python train.py --targets=["largest"] --arch="vit" --norm_position="pre" --head_dim=64 --parallel_block=false --optimizer="soap" --steps=10300 --warmup_steps=300
Rows from block 11 of a small image classifier, named by matrix and row number. Rows with one number within an expert belong to one neuron, the router's apart. Each number is 500 + 25 x the weight over its row's rms, rounded and kept within 0 to 999. All counts start at 0. Numbers have three digits each. After the name is the row's rms in percent of the matrix's.
Before each expert's rows are labels from the 100 images, of 14976, where the router gives the expert most weight on average: "responds to" is what is common among them. Only what is clearly more common there than usual is listed. The data: scattered letters and digits in many colours.
# router: router (model.blocks.11.mlp.router.weight, 8x192, trained with AdamW), inputs 0-95
# up: expert up (model.blocks.11.mlp.up, 8x96x192), inputs 0-95
# down: expert down (model.blocks.11.mlp.down, 8x192x96, transposed), outputs 0-95

# expert 7
responds to: count: one; the character A; largest: A; the character 1
router.7 097:492496480551488548443488462508507536461551497501476468517510455506507510502499495467451490505475468525492515515505484502551504527545500509542516516511534468511493482482477472515515497467468498509508508503524493489510502531416483457473525477479495510498496527466506461491517511518488473481
up.0 106:523521492552495446435518557526502492533495491475507477474531491499463498480503477517505512498479490511534474535488483513487511493441535493484487463479443438464506479540521436470518535512505495533491505522484529532464546539499496500498560485479515478485513523542501541516487538501472472495
down.0 102:540510533496516567505534511489534507530475510544463509445467534470454548470455482515487490484481462492513495478495492510514523493510494511519521496479500486505489502475508512515491469487488492498491478462506531477475465473502500535538509521469490518551539497522520542494488534486557516522
up.1 117:502532504494503474519489449505532505526492505469513484460515499474485490505462509492473526505520510527490517495497531503502543487484520521506545490518484481486489503450488506496464527507497533526483551482447551515472531504563511531529519525527536498509501473529501500461473524471512487497
down.1 113:508527505492503492506558517541500490478474478509447485452518515477509502531510487488502534482524470552480542499424491512523531511496474450516470496478495501522478527492521517484455476537494514499510492488516527472485521473523532493461491499524504525478515455495503530528506528538446478497
up.2 098:551462496517455535489524494501502532481489473423501485533512495500527508542513496494460565503466538529485482491483456495456528540475454490508495511504493495526457469453533484515547520517516548503509499503431504480485511493480482489499524536491513490536502505522491500423498501495481502496
down.2 098:539514510478477497468466492519484477541522479527463465446490476521490496504506498472490493482512459507533563518541519508493498515497491476516494470503517483468516523483462518487509474515542489522506525525516479503503503526543517497436522493496509562465506447465504524497506501497509501531
up.3 086:469519496480531497493462520495534495510509482531492487538516510530481523488446457521518466502525510491480500534523480473473514537486529492531525458532527511505500445509481505439495475531517524477500510502488492495490456505519498548466486475540489541488522471531514504459454519515523470514
down.3 084:521494449478475506527528493501476460472473497509526490536560526522505521469493539501515526494498491511474487470514446519504529488464508523521471497505496436489502525522516518542504515476502516520510488494481561433522486506487466475546481450490459485526522500502544502539545492505463507514
up.4 100:477531440525556517472467473519498491486490482520489452517509468511455506484509491478473475522466500496525501526539531507485467538491486484512445501506528485511499503497526486475469488502500516479498560507503486519490489516470534482467474500509527546483500538497495498525467469504494509482
down.4 095:532461471492468513503487490551488491451492485485517535511506546484497520522487493510547465492524483474488490485535507476517499520514530548489503533516540475496525504519478493523506521493494504507513501463514495510507490523507528529495512519501483442493505530547526481504452506434532451497
up.5 107:512496524440498509495490489536492508468513481521507503487466540541496551516514529511476482521473502468466469491458488541479486539522513475515490496524481575467506499494453529515476499511529526477533497541499522515480517494526506576495482511506523479512522485501494496506519471534487494537
down.5 113:494521535533489461556490501456511511490481526456496496519491500456492446523523493496506501509507483511460548470493506516477491528465460483478509495467503504509493529469513466508498459468521518539469574492495517494493462494492508534528501485473510540513493485537512500483500498505490513480
up.6 074:530534495487487510486520509523523471483518490497471509503511542463516502471481524495531495514516495464532466509442511483486458477468550477465490528529469498511485487548498537474479498486514501470499501518501503545473553501545476448487486512488513498522470523489473489545512507501447483497
down.6 075:484497548481511501518494517508457530493465518544485501467508471484491502499503502509460478445468517557513471479481490526469515502460468520476548491539488524492522520517475508533503498485511528487503512474485459499484500514496510473514510500518479543515533465496543537535511519508483464506
up.7 102:486503512485505491569504493518545515487501513525525487469492548462483499503458527507501558479524453529484487522561530490545527516509506498453515485489481512463526512507505491467473502479489446539519503463478509508479495475464543536495508529525501511495497473496510498543479493478539451550
down.7 106:529503509515497488482491491449518511478502448479505517504488524475465491492517466475488528560483510515472478496477501521480460521469507479539484556511513529531463491496531507521471510508482525490527496498480511505515478500529471446507506484490497519533517515481563515482483518530458503515
up.8 100:476522521489519525464439502464503465521518541497473447463502456528490527464465552502511520497453480506490490504482487517495513547452484485487484492494543491531491561486497529484485470475510491527503541464505511502532524528501506489512513467485457530515534483505512505528544524498497466491
down.8 098:495517501507472491522527426485465500536539515469495543529529493530511458459468518477486496493504456487530478505533532503534492479495463491510553488471484532509490535499474516521500527491524510471475452504478513491449468508479479483507507543514495511527522496465498481526419529486554479508
up.9 108:477503521528546522463502497511513488470560504458477507551483469504543485490510535454476486481495518517501522505515470501499508519496478500505495562504524495480550500483487475484484522471485497484496505489490505542502505494532512503487558462489533476520515502481519475478515513466499513558
down.9 105:543502512469462454484481471481521491493510512526493510510543512489491525527505451503486492501519480507463468454526535488494461480493497467540524479527458472528492492470504495506536502522542510475519494505483489521487466478525486472485506489498455532496488468454486526466487524458468509479
up.10 101:565528508543512478536508496502503507523528517508496510494483512478479509494463512473486533556521504517498491532465498479447493425485539533451522497496517488485490520524529531490451488470510510523492499493461510503495513525534527520496497495476516491481458496469542502526487506507506468563
down.10 101:499500487506511464519507479498496525526451486471539487502528503503465544496510493511487474460503490486479512484552519517527487547491507486487492509510456489489500517518460511484527480548523455511490498499507510471509543516513457466509494495519476534527535470482504512526470526513494467502
up.11 095:501517517570539487491505501503483492498527487522489463480513470472483563453527481495477500507495483510509483508497484487513511493489528494495503469543460520480468495494494489489494502472538511521511578461484507516475511517514477487487510461467523534472509480433468521470524492536529549498
down.11 093:455428496496508498498487459548512474481469495520507496529508527480482502520507460532505479483509557514466476547527481498500542547563527487511467507459513547504519486503536493458472515494492472546510486473489510486496475470507488495489458507547498508527470509519520509504489501497517495482
up.12 095:466481502506496491505507509526490474497478558488515511491487516502496528474491491503534515506487501557503506478482504511527534522478507483535446502520473499506487494475490478513518523460481514527484479474473472528523468543436464530485482499494491481498440529554480509499539514502517497480
down.12 095:512506494505519513515480508455529513466495491506448510498557487521544488496468532495515498475558501462501465539494508483508483490535534492522464533471513539505506515491520499511458504495478487498471505514481494456521493450501535472514459512487493529455535484499502526420464479512532469519
up.13 083:541476467491474492492450503531460485520531493516524539499529500490492474495493445457476530518474496494494519517529473501567485476493490503504479535465496466501483486501538502491452560481516509496504567502457514499502508516496485494517570466483504457479544503450528512510488499508485477489
down.13 086:493515483444527481457546541518498521510476445482495518527475534531497502508475446532481503504509490523498491479463487511476542510535488548463499504500478472455472553453513483519489496499491484496478472476527509501504501489535500508475488526536478499522507501518450519550494504517447500497
up.14 080:511502540531531480528496452532518478522500466477504516464508581445551493486490498484525533463519470513449526564534492499446512549500509543463485523523489517472483520512478498470485490471535471478464480531497525491494504506492494479519521514475492508481527494512458535465485522524515491552
down.14 082:514527456491439497525467503494518477491499475524526501466497460507444549499500466501481503528549529498513498488490536504500492487506528518552487544501504487477519483493517473481508475499466512504461493497505535487481505481511479496484543498491480522510462502522550494503451467525540494479
up.15 132:481480504475460539493549514494527501523509541516465517446494502506477473467458480517538506448515490496472496473495493511497527498463491464501469469498448543556489473506473484545515509502520462498432512525522514515489513509444485508495501517481486526508507545512467504505493472527498498465
down.15 143:511498511509484496505466524525516522502505519508495507513473504498534495446498502458473506521543490463485481527483477463495485481484482495515481499515498572502499485477523488458531479499462526548490505493515485482505515523495487437528495530470473568502503522505476529468493486499538475500

# expert 1
responds to: the character B; largest: B; count: one; the character H
router.1 098:475478473483515485500453497488467494514501517490482522491506537471517485508491519530485500489527503484499509530523452534480453464486524495478523479464513511511531511530500530524450512476495502545503540494507548499488540466554501515495516503489521464443478490516482488526487509471499471534
up.0 102:518507440480505477412505494487485540487491521516510533491475531482524490544507534484532484508464505489545476481460471502498504506514491509494541526478466481521547511501525496526518523527458476497474491495495475487482475514451496516514541519472531531511518489533498489477510481500534494525
down.0 096:473488505449521493510501484514520488543500551511478483493473435488509521550493482484498477476522472526499513504496528484477502493492467540460490476529497491519507494499431469466497482528515524476529502501486479524530519489502449456453546466530485470448511511501446525522504521524480499495
up.1 106:468507511489528525467487478511506514474488504525505446492508492462469482478514491470501503473487489507475532537492433493547509474510518467511505463465457532491492495532499499495518477470492508453505526481467510488523530476427517460502478499471483497477473525524468474506480454494486503480
down.1 099:517445515474471449474514496504495509549433477482498494491494512494488483482486427524514479503463514546490521502471528505515512505495493493504520527503494509485505521561514539530481488498482507504502492486514484514523497493516475541514486458490498479493512534457497443475506517505503514509
up.2 096:501514512530464483534482501463507519466480517518479508502509470478532522482537508471526491483526523485527474506482477508482560481466452456479508494506480457471499465500454475517533512521497558480515479491525509528473498516546443480541517517491520468550487525503511508501497477498497491544
down.2 088:490477487499502497527493541525516488505567509528533501486490493483458521504504488532473496483487519521443486507519546487505467514490473568489491486557530474503473512516561574505508532441535458508477482505505517544495488504487500494487510481510461518476480474473498453519483513488495482522
up.3 117:477519514531449540520483514507480518540488515500470524520475538511545512527458499482477439506519475495522486523460487469511510511527487574520511507463510502499518522498528444461512527506510524490513485510453471482462532509492500493486518470491495499512489486480529507488521485511511447518
down.3 105:540518481527500516505484527483495510502464520472525525519513459478485514492538480488529465513506460549495536511486534497464488494508518502565501453514505508485502492449530458480462501475487473468496501471557488533501501495509529527523488507539500539532478496490524439517513498535494488503
up.4 094:503498506535509503524501516494516474547502558509516494473508519434475469518455485510508496513482519546495514493495492529523494489481501494529451475514470514471476535477467529533491528442474502468509517462513535493493557514527542497486521503524498520492526515508471457551449498488486483510
down.4 101:570432522511497424472517502470480511459474462459512517546482502545526503502526503488500483485498463469491521516518475517515520495503518480501516504537483528490498450531487516482491464508481497511503524503480508474512443495539505468508492564491518473515507495476481486479516493561535521485
up.5 106:496478511444503505467506453508497465522491468507524489480480499481532509497509496511507498506482464482508483513525470482507503493467511479492508487484531467517500571530544465483535485527550496482514499544465489471508510523499423523539495489494481581515511514500483513501579488506468517474
down.5 105:490574498490504482461496532500507510480534474503504525499492509512536501477495498469486485512519518528471540463490524487494505511510479479499504526526525508427471512511531514493508506468478480508464429509509515492506522521436459463518471476525486514495484506503517448534539546510507498508
up.6 092:448524511478484479485492493495514482524507532502488443529482456529510449492497461516498490489438448504486500535555509484530510556545466490489480504510507515507526448498470481490503496505543509509501539515514471519497498488500499495493512484476544536563503525514482491497468493524509521488
down.6 091:507496508473532493533520466483507485474445507503425506505517509520490494512474493525507512518472505488467472512478520445477507500494493520522498497519522531529475506544499500489501515510519487502480547484546496532495504504505525552477469542541525533501451542448506514547498492479514516511
up.7 095:521470495506499537525487485491512547524485501461517507496518506483466469521549497473514502499485508490498552457551517478505450487522495531518513565487492503508520507492478505464526553514508531480500496527479530473457473498515510485470498510541504492497439484471506478491514511510522499481
down.7 096:433532534524444508482498487522486537483511507516492502577497535487527531522487519513463535456543505454479457498504498522521489495534481494525465464510495494452480458476435505473540511534467504497498480521526456495527492487510498528519515490494519494502527484484511465514501532512528483497
up.8 110:516481505538478451547493509491459483505491510526457512460526468500514481518465517481536485488518464518492487519542481491553465536498489518461504528501507486516520512530472544473465531485511523527478509481461505518501518468513529520504475483496496484479500507447527496543471477523497503460
down.8 112:516502520499494493508464515470536530516500492504491467510480504526473453488515524488494487488443494517488544495499503449484508508503486482528536473480536525525487498492491531508518501522498533508504503512488509507507457489499528475499540498539521523510460540505474501502504498505516558470
up.9 110:489509460527498542521531526544497502505510571506480538533483492486531478521534506491476507510497487513479525540513500521535530483491532508544516529446508531495505527514492531550551499521502473496472463505473464491503489466480458481458525510503500538489515502489485494520484480442524489493
down.9 107:502525528522471471467499512491501526511467437446516474489542487469477508459493498502514515520475453549474480459489512513462503505501490504488484502511468476522501524492524566478494503513547481509516519532529504507490480476502530495504463514501477445504516467489534476483525508502511526510
up.10 095:537504503461503486562515509464513463525500539461496522458501509483514495471495525491536531543517520513476511531534486489505460537500533511493527506475498511499501514463504545483503496520463498523461522531499493519443518530544530506495534521482540531482497544480480504485507519521547520531
down.10 097:495482510497488504466460545497498454490481523518486486531486509536505499561501564529528465466482470480475453492526538482488505458491472498527500521497530497513532519477469509470487464500479552485495484495496452502484507501526511467511486516490512486518456480517509538512487454489502534475
up.11 105:540506518459541535579525491495466476472526487494507516487538520473504496483543491498526492492453490481514484492506507479547507465471512478534509498499457485521529453476562556522517488487550568515497468522471525461472510477547530492496494516504508519490498469532518530500468531461478506519
down.11 099:546481483496511502485478512515494521512546486499510465485539491517509505495518474523493466488479524494455462518527522466485468524477519468502467487505503454519481501481483490520505524511499480504493488524495472507494487491494486488475490527452522500472507455467481521509455526534545492505
up.12 089:465472526488482522504471509481534459484513470437505475475517492512496498481493515539478488513490504527481490491572513489492515480447466488517507522501458467502471505538530539520509537506540507456485472534494519504524491499504512533458520480532540496504500493495471507502504483503515529535
down.12 080:571487526510503496451522479555493479505512496551516490522504507499527502496482469521491471468500471501477452539471531491512504524517453449524479472513503483498448517496530504525521509483475523466489520485536460487552515501439488471494513481487471511534532523479508521497536532477482479476
up.13 094:515497524467509493556479507506483492528502505503491551535535481498540508491508500480517470503444522453481474486514488523512480486516484488532505488495549507515470497507562545527496521508530473471509460514473514496496516549495489473493470504455525518467490473511503495514524503458472501511
down.13 095:487531522530498486477492511436489520489527486482506473441494559498513519486509477496490484523475514490497511494517528492523523530477545483517471484508512456486539488504482485508521460525479469515506478509507522429509527530479482536489495475500466535493535535488455500493486512484486507488
up.14 089:534506511497474519489461485542478508483511497497520506503469527516514506457494490449503550517523547495556501496515493496484525499511494498492501524496534501434541476565456519488478513516456503484482532490530500446478512494508485536527487494490524497501508496546494502478511499549492489513
down.14 088:498460482499523538496517527513468504503485486495469441495499520512480510501502470526529532479511496509461525499510448512527483513484516463468532519495502515535491505520482481462490484457523474471515481459523533508474544498478480448463484496507491515486461555527504507509511536529517481541
up.15 096:500521477517491533448496487514477506482512504479496480542543537489522464494502497503485497532477526467505458527533486529505468476505501543522559503507507551505502522520499459553535510477511471565507471520498545534502497471507521497449482478476490508469498518483495487477523469481528487486
down.15 091:486534506494512468511527502507487487472504499546504504512508502474463508450471453472520533492492454494520507422498538527533463512483505481526480472497509516528513509498449556508497482484537450515505484522493502551495498494508505476492439554500510491531494504476489496517497475465489503497

# expert 0
responds to: count: one; the character 3; largest: 3; the character 5
router.0 101:525499480494469527468509497480525526512497506508477500510488500477472473482459468507506519487500534531517492488479493495454547489485466492469516518456549512501509463538473553467514483511537515544515509524466483523476447487533451503501507494507513503515525483534542527531500495558472514515
up.0 119:469455482553486517499480515531527521532507500477487482449478499469503450500523491494502522501501477511498543456501484452476542522498530491492515491497513527501540463493486453496510498473471504555494519487476499479518485473515528449526516502460529484522529479559518492497525472513478488519
down.0 113:514526480519513504468507531499518455456535515507500477503480461502536511489536533482532507506444526495503497527478508530544483488530514519462498481461532487532501532515562503519468503493505510520458457518513516445531519545489513481510513502512510472494510509470526496494489519475438513497
up.1 093:553495458534476492490510499494515532530491512460499527514485493466525487496552492466506514514506500464492485475470544537492505521486475520476471535457491487501496500475464489492495496494487488499535487512561519493488495502534511507503468554488489497510467516435504535514473530476575486512
down.1 082:496462496525490513515467546522485503494530474455524514518539482509479485532533501490498546510496486489524486503463514519506509509508529497479504485489501484520508495471522433526486507510490509469484500522526481476526511514492511521547474475470502508553515487480514461459521547505494533492
up.2 096:473500528544461507514538499518558491554518507529477500497484537469507535525489448485533537473463493513491473506527516507498507505491482494515457454554450518491465509532474510476518455522509529489497505530458532482457506505502462513499520480509518502511480491516470499490489488576464501501
down.2 098:489505481467547493506474518484499513459530534531520483516460499496526459513518532508486482542508517533539485511510447487490491510487489499454535526505484517485525535490516480533459455503466546516517501471519486511508478489486522525450481520522501499477489494536510543521573491421501518544
up.3 107:439454574487503486498469468467517539535516497532494458505511492486479529527494526490494483441485494496496492497443484496528449521525467453516481508499530498493487545485471497467507527516497459462510491518527445509496446507533525485472519515544530465490496497511481470485460502492443489490
down.3 107:526506494480505485490514507532474535478485519497442549505510518473477458527482447491492522484516497508537489482530465474521559521528555505475502508480470539483497487495483491509480477518477526526474547496493533456509470492492507529509463475499526506523526495533512481525498501501509490492
up.4 109:496472526480490505508514532466476524499467469544459492531511495488487499495492498499511500492538528465515562502475504491503494507551523510462505534519490520490501497517504461466528590505529482511478514508509491481513449526483534509504491462477489507540478522508544527536504511504514512529
down.4 112:515511520485475466463518485490453495497510481527461496489531499524462490489530464527481513519548520493489494501497507471512495469518492483527553516458504478542471526527471460475492542447495467567484518481530520487476500479494490455511519475472511511515511511474508487498513540531512533504
up.5 095:467519502505467526491492516524481504493478505509473497497451518462503505489463540488485471464477480554462556498494517457517503513504506494522506502470518492485525530473493481520511454510506504524501526505488476499523513487529474508465494492492512483476528474522469457508512557450485486505
down.5 098:509473486506530490520540530513529538495509514472533534478534466491490515501500501490477532516495457536517447478483458517471548506498476474515542508499500502527477494553503495497482539479491513542480464465487511482490499512480511487503500491532516535508502508449508499510442485546432508483
up.6 101:536509495491477514525491492525471515550476451536494518518479456518497510534500468494499496503496529475467469529517527508513469565523484488520495501507495461530538469484476493479507525548524508536504499525548506469494491495488511497493509532474510513540504456488562501509507527496511526508
down.6 095:536495527481522451478444527491478507453501488483496512478508485500488480523505511554532517489537487506529503504475478493486533510517521522499517531474467550501494532489445482508529508476505489518464447451508479521548540543509495538533482484496483484519496487506504492520504544513521436496
up.7 104:469506466470475499489485543540482474538476526473497521522516502505508484447484476453492522526507525488491504492489514506489511466487497510500510503507547464478498506507546549463457462520511551506481528470516500497504506506510440502491532502536495482489484515520549481494496505480480513509
down.7 105:470541527542515503505521462469501471492519489505517476482466501506481523535548494509527474481491490493527503494504518537518486479495485496523497499526481468512495477487495483524495489530462481497531472543491519517492505494498506572507493479532506542509473498486459530529445514587488540493
up.8 092:489508482496516477442552475507510494416499532528486472502484498514504473528476533501496506488505506516500473489533519476493553482545502505475510507516531471519487483499500470522515564499508469501502503506525476490489487508536533458497429502532487474525498496527491551525520515524514457468
down.8 088:540486493483497467519512500532512483502507517485497490535541476519463470460449483467502503512499492496530542504526474469504503512492508515531522450532526471484534463550472493499497470474480551515516549493480476501504515499492517496466503481468491485517505507483475504466492490489539481471
up.9 104:511510511471504484500497503519493492551479499484517513488487506516470466492495540504540485469488521504548525485548494491504532505483486547439492508462432506453503511555485513503492475533514525484503556517524522475493519498499503521504486485508519504462517535460508492513500518522520483481
down.9 112:512490435502525468527523499491498526468517512481526473500533483543521518502486530469485522524539528518532485512458486510461493473488555487555511487551503481494490488478496467548484479473496480474551477490524534531492511484550520499497518506547555476490460480509452503513483485523483499507
up.10 098:538517466443468497518503514443496513512488419498519529543505527479514490498510483505515484490483462491486499494526509513442494467504460556476488525500463553526461504565470512519524513482499486511528506508495528519511517507530518491552457509486504492498468505497492515498462469509491518456
down.10 097:445465489519519520480515524554511531490538481484492464499525514498485559515485503491491472506493507512512464507489450483519522519487519474515492501507509497464504513453487460487479456500492505458506479489538468470479512470494495488432517490519498475479507519524523456523522464453486496517
up.11 083:515522474532494518451517507514498487512478535449488522498491554513505480514535484499491506543478522488529495537475510490510495484497496530504513494559490469516489547481540524523464470477462502519504526483499530479487478516505431429478498481499523452476512525469488463528511501520510507512
down.11 089:455510519501476508534498514484515496510529479529453507517462515511483507491510531534521508506531497486474543484478498476518453505505482526489539491508475544528491493503462499472487485495500507511479480488475543516497464470504573522453478509471522505518540476546539497503530476492482491541
up.12 101:479517502491473519510470495538500527622515528520493496524450518463526515510486502486507515517471477490468512510500511495521495518475492445485470511487526505470510515502480480498483541552511495495494500485510491470484523497542502512513509482425485508517523491439534515482484484478483535472
down.12 101:493517493487518516455465519513502521454491532465509511459461491493461487545498503517501503510501494490467468519510456525451501490544488492529520478520497535526495447481511503498520509463540468523515468521494501479489506511466461514485453489521504528498509498513509502543469489485521476529
up.13 089:480531532506515535504538485498490512530452476477483536538527495544499506493515480525514503549547535505490504516479524480514475506510493521493497497523560497457485481447494498496465485493495532554478550500507512493503446495512508480486526508515506460497476485513480481488511484532469494501
down.13 089:460500531510490471524518498485500488464510531513504475518490514475508539525515477492476492488510484453467492516498526501487501491480482463488520510488508538512502521538471524524487499561514552516493466484463514499472522511453533535498518490493493505437507515506515481484539515486446505467
up.14 078:522491543474508455471427465450493474493520487475483520494503525494493533480522453512493531506465503489526484515476560504455477521526517494502505477541475532556438491478485531498524509509526483469488489520520499526502476467495528505499484450486484508461458514544467485509499496500499496538
down.14 082:501494512530458489509525487498505535493459505482536492515497494460481428498466467534474494515494468509515470522528517489519511490529492518493505551465488485504521520507506526469510492499504482511492488496517515526520498530521481497516512503561508554510488551520487507483471532511505502491
up.15 081:533530481491557513509540506472526484482528494510496531573457523487499487462493530523490540539483503494515511527525480520519448504467548510501475499468535511490529529522525497474503451490503512500470518525503468501506519507494560521512496502479483463524506494504491496473512509449493505529
down.15 082:476500497516493498466548455512469487546492507487466537481496488515474481514509501491494496464509478540504501493538515483487528481524517519482491492539494471532544448510469478482471474540517496463492498498525529509498491511437500485482516468511482501480498502510474464479543499518523526463

# expert 3
responds to: count: one; the character O; largest: O; the character 0
router.3 118:504487537545523465480459485498524506464520524518502513467469494512505523474463493526501511461485520496500474468497492538499547488495515467528512504509494514535521543459498510524485506492443445492481480477552486539498455485508536556503510535520529497513534507521492517565512532481522475515
up.0 102:471488503553504520459481485502496534472543472524459494491523495535475532425503486486492525474502490533516498443521481482459523505509537497510486489475493510535498481500514469515525514503519495511480450452513491485521467515477512512481528536482512526491536497477481528510503502515496501492
down.0 106:488549510510505477498516532491537492474513526506499493509505516475517429512512483491503451520468458494465519515505505524518489477490514489461481503470477501472520540476547504438493473466527525468517502502511486475511534483513533483516436503517478467491488508502497521513509537460510475514
up.1 093:483501561506469511506539479479553498539512466488463529516503488487499466510494473515503462507521511483527505482483514510505467488532504523503492502468478499492506519504481499474529514529501477438553466506497440512489549506518477488500423525502527499535557456473505526519503530529508478511
down.1 096:469469489443512505499481534490505498455509514492493510526504530485504548517524565511552492530469491507484498565505494491484509531506519466516529524465535507505468499481482476494490516465540505521502481498509477497490487513477522484502490479484465505481548523498496473528523487481516486474
up.2 073:484562463526492483509516511538523467487499494510474517516471557505502542519476462455526501506499476499514539491499523474522488497515544533471567520480504515526536492519503524492484486498534451518504504513524484474500532483440470454530502477492467527531481477490518489518487491517503470484
down.2 077:476472540471499526484493451529496511460499501540517469520488494518522526519481559504498513504464496527537504470487512503444479533454489534483490499480495520490486515475448506507524506519497479492480514496509488514468473497496494495512521523478573517449531487522506468497475506497491480463
up.3 106:518469515432438505495511470512486505481520513508517521452472536502482524538457507525480472525488538455517511517494499515543511513531522496474527547489484489509475512525487473518455516532534509555504511522504540477508491491464484530498499474492494536485532498498527484537498504453555477457
down.3 099:514481456481526466505517494500521464458534480505499538511488488497496487486533538519492507511492506516546520492470515491491551449456499532518544504538490491480506476517520495506511480547470501531529537466544491522506491513510462474538460480492505476501456500450489449472444474468497487520
up.4 089:496544542467503506505498542530553494510465497512469547493514526474500532531507531484551518538468530502470470498499533480493503516505507499509515461509531474499450525502538503502542525501543520533474528447484469509487475465506488507529470528477511527500514477521539474459488529507493476478
down.4 082:500495491534476529483544502538476559486473483530469544479499517563511457482508519508463506494498486523481456496514501505527480508473496467458509497482486560544518515503525487482490490499530531484494460525507518507511545520513431529491525523495543483511465466504482499535552499473496515513
up.5 100:487530522465497509508499465517468494497483473461450487501504474498531494503480477528482501510492472523511433537514498488525487554507493527546486455494529459499507500524449517507494497504490543493490502451466469497483485470542526527475488489508516485441511480459491528462494521504517474527
down.5 100:488507564516466549506491498490439509517476548517531489474460517530542508479475522513515448495510495465511506478490420521518501489480483498496525509506519498551523498457512511494504491518481457470477508504466521517504537502503523447474494486517494481503535471525493504503530480538478550504
up.6 121:515540492507516543492497513545562486492492511478498482500507468513514501510512512463495509494468489495494522458472472486475493506505515481567569489514469474479499503472550517529490493509538496505483484504479485531495502508525513526526498498461551541536522505527526492521499493519487487490
down.6 108:534511470470542512505544523554493513549484531501458560514514519497489494486484525513529508504447512499495505484525513514501525485490545516517531531486533492553454522491453507514499472491487504514433481493507505524483533518464521494516529499510513532483474487452496514469509534505521492526
up.7 101:462480501478452500549473517478514500526465520536525456514495519494504489543512475513541492525504486497520493508508494494526570518473533513518451546502554493532495546491542483536490435540541482478515507497514474449505501500527502459504446485503499559485515477459507499542527511486463485455
down.7 107:510457477499487444496543520516482524468507468446479570499521524493478500488486528474463524479528471497510498516501495446528474543506482483525521493538513477501477479519496463492487517499494509483492507532484490529499490519490540529506492472478505482487435494525491459541489482479517444464
up.8 113:496487491497516433508509453484504518486499495501489495517481501517473525536488513528475464490513549529507486494484495478510507499514499502525522490514517505504495523420523509505521469535495448481535545523511473487564504532520515507534530483524516496525446495477445477480577502521515538521
down.8 116:480550483504493510523486507546473486519503488516536496514519517524499476501495479486512549495486475481504517516522485486530480521467483490484448508526480496454476512530469503514439530472488525543503497500479537462474527502498493496526512454471484483507519524493531558492452467498478458491
up.9 091:438508507543459526507466536467540518453488502503472534512495524475492512534502484499488499501501475510503533504481550502552499496504530499498567491473495518470511509510494482506513496537486505535471475476501486443483520462465497506500529518481505513476556478463530512430536525488525503520
down.9 095:527499491465495491489471459511485508502475478526477522457482503494511498467571517518535524500509509534472485441468537507520535511481492504489496464496525532496522479494513559502499507525521531495477508522479500487522500481532538528560466489476519512453478459517519491500545471499518484497
up.10 085:459513491506490509488527486498541500515513516546524533455454478491536513479492464491480524485512503521504527470465493527541506564479511495522513540519494469513477533438528493472540527517520461467488499501530479492502480499555523519512522521490551484500518482460522499512515515472535514507
down.10 086:493486496493497513496471516548487515531478485490521497515547537488497499472499503519518467552492468502457496492449579495479483467516510520534484512480563544493526514506508535542494461512524502511486524480449513504454489507470512519471514511534492519471495505488482517487456507509492484472
up.11 107:514467530519500540514508509506536487580505547533519510531475512546486517513487532505506543493469493517485525476516506511526496478484490445494494526485515531530522522476525528467492528516493478514526490533519473560506476514521463507515493516472536530530539485479512451544488483522456537515
down.11 113:480443470477533483483505465472424502476509495474517461520508466465485510507486510468494512468505526520498510546484508468488501530476498476493498504536550548496508493522451458513539517468529481545465518504484513468478521508487519480471503506524526534501482490453482515478521513475521471453
up.12 080:501506480475477542551520532488498529492502520486511522513495508492491484487492508450500492494484447476527482508473486493442482518524517490496463541526507492447525499553475463518514503523520545486506501539442501512546504489484503496498485511551541552481477482528472448528497475465446489524
down.12 084:500467530492490481501481494483527516536423511487464522471462480508527518502536465507539543474510532402501516466504518492488520535493503482522541490480468486530472514497543447446488522499466468531462500492527524503523516510482502506544509530497509480486474512485477517512462487488529519473
up.13 117:497480475488477552482502493517508482567510488465513487449493530486495518503552461489547466487503533523507495455478516511544495508475506508519475487483456487478505451488512492536461519477472493511494513487534519513506515518528486503485488493447528510492445506446511504464532521501502494513
down.13 109:565500503454505510503535506522536453511505441476509449485524474498488480449464479527515453517488515500508503441519500496497519487529477527480482406469504488473488491475526526538497466499505502535487489530492517482507496437520500501477498501490500478495487506524528459513520528515504509513
up.14 103:518516553492496452537462497483529494532474498441545549489509517501518482492552488528498500521548525473516470473506538511486481504469494521508495513503446520512489511497544544453483508510497495512492506485518528487500497489535541505483475512502510478516494472483498500487489503501483481502
down.14 111:479473508529466490450455488515480507535517488503471506497477537551492526523508544470488501493513489523502487513464509502523510533521513501524455488473516479470527487532503473467503502500505512484546482505512497440540496497504477490460514495501489504518507478503540500513479508465437484513
up.15 101:512496489567473466461436502520446516487531534493505498474517487509482522539525513481493514472501525495503465530520510473481510475474543471523547489542529505504482486462497497480475516473537526500490533476456515464525496494508500540509502497440504512480488497456467499460537494496475545488
down.15 099:527497528481519500502495509470502512440533436515453501554497501495502474529511500502496490521480488492454501503499499499524511529513488523480444546487467515476490503451490500522480498487528482482501467521541510494539494509470520475513486489512471459527475536544508530492519538500492507494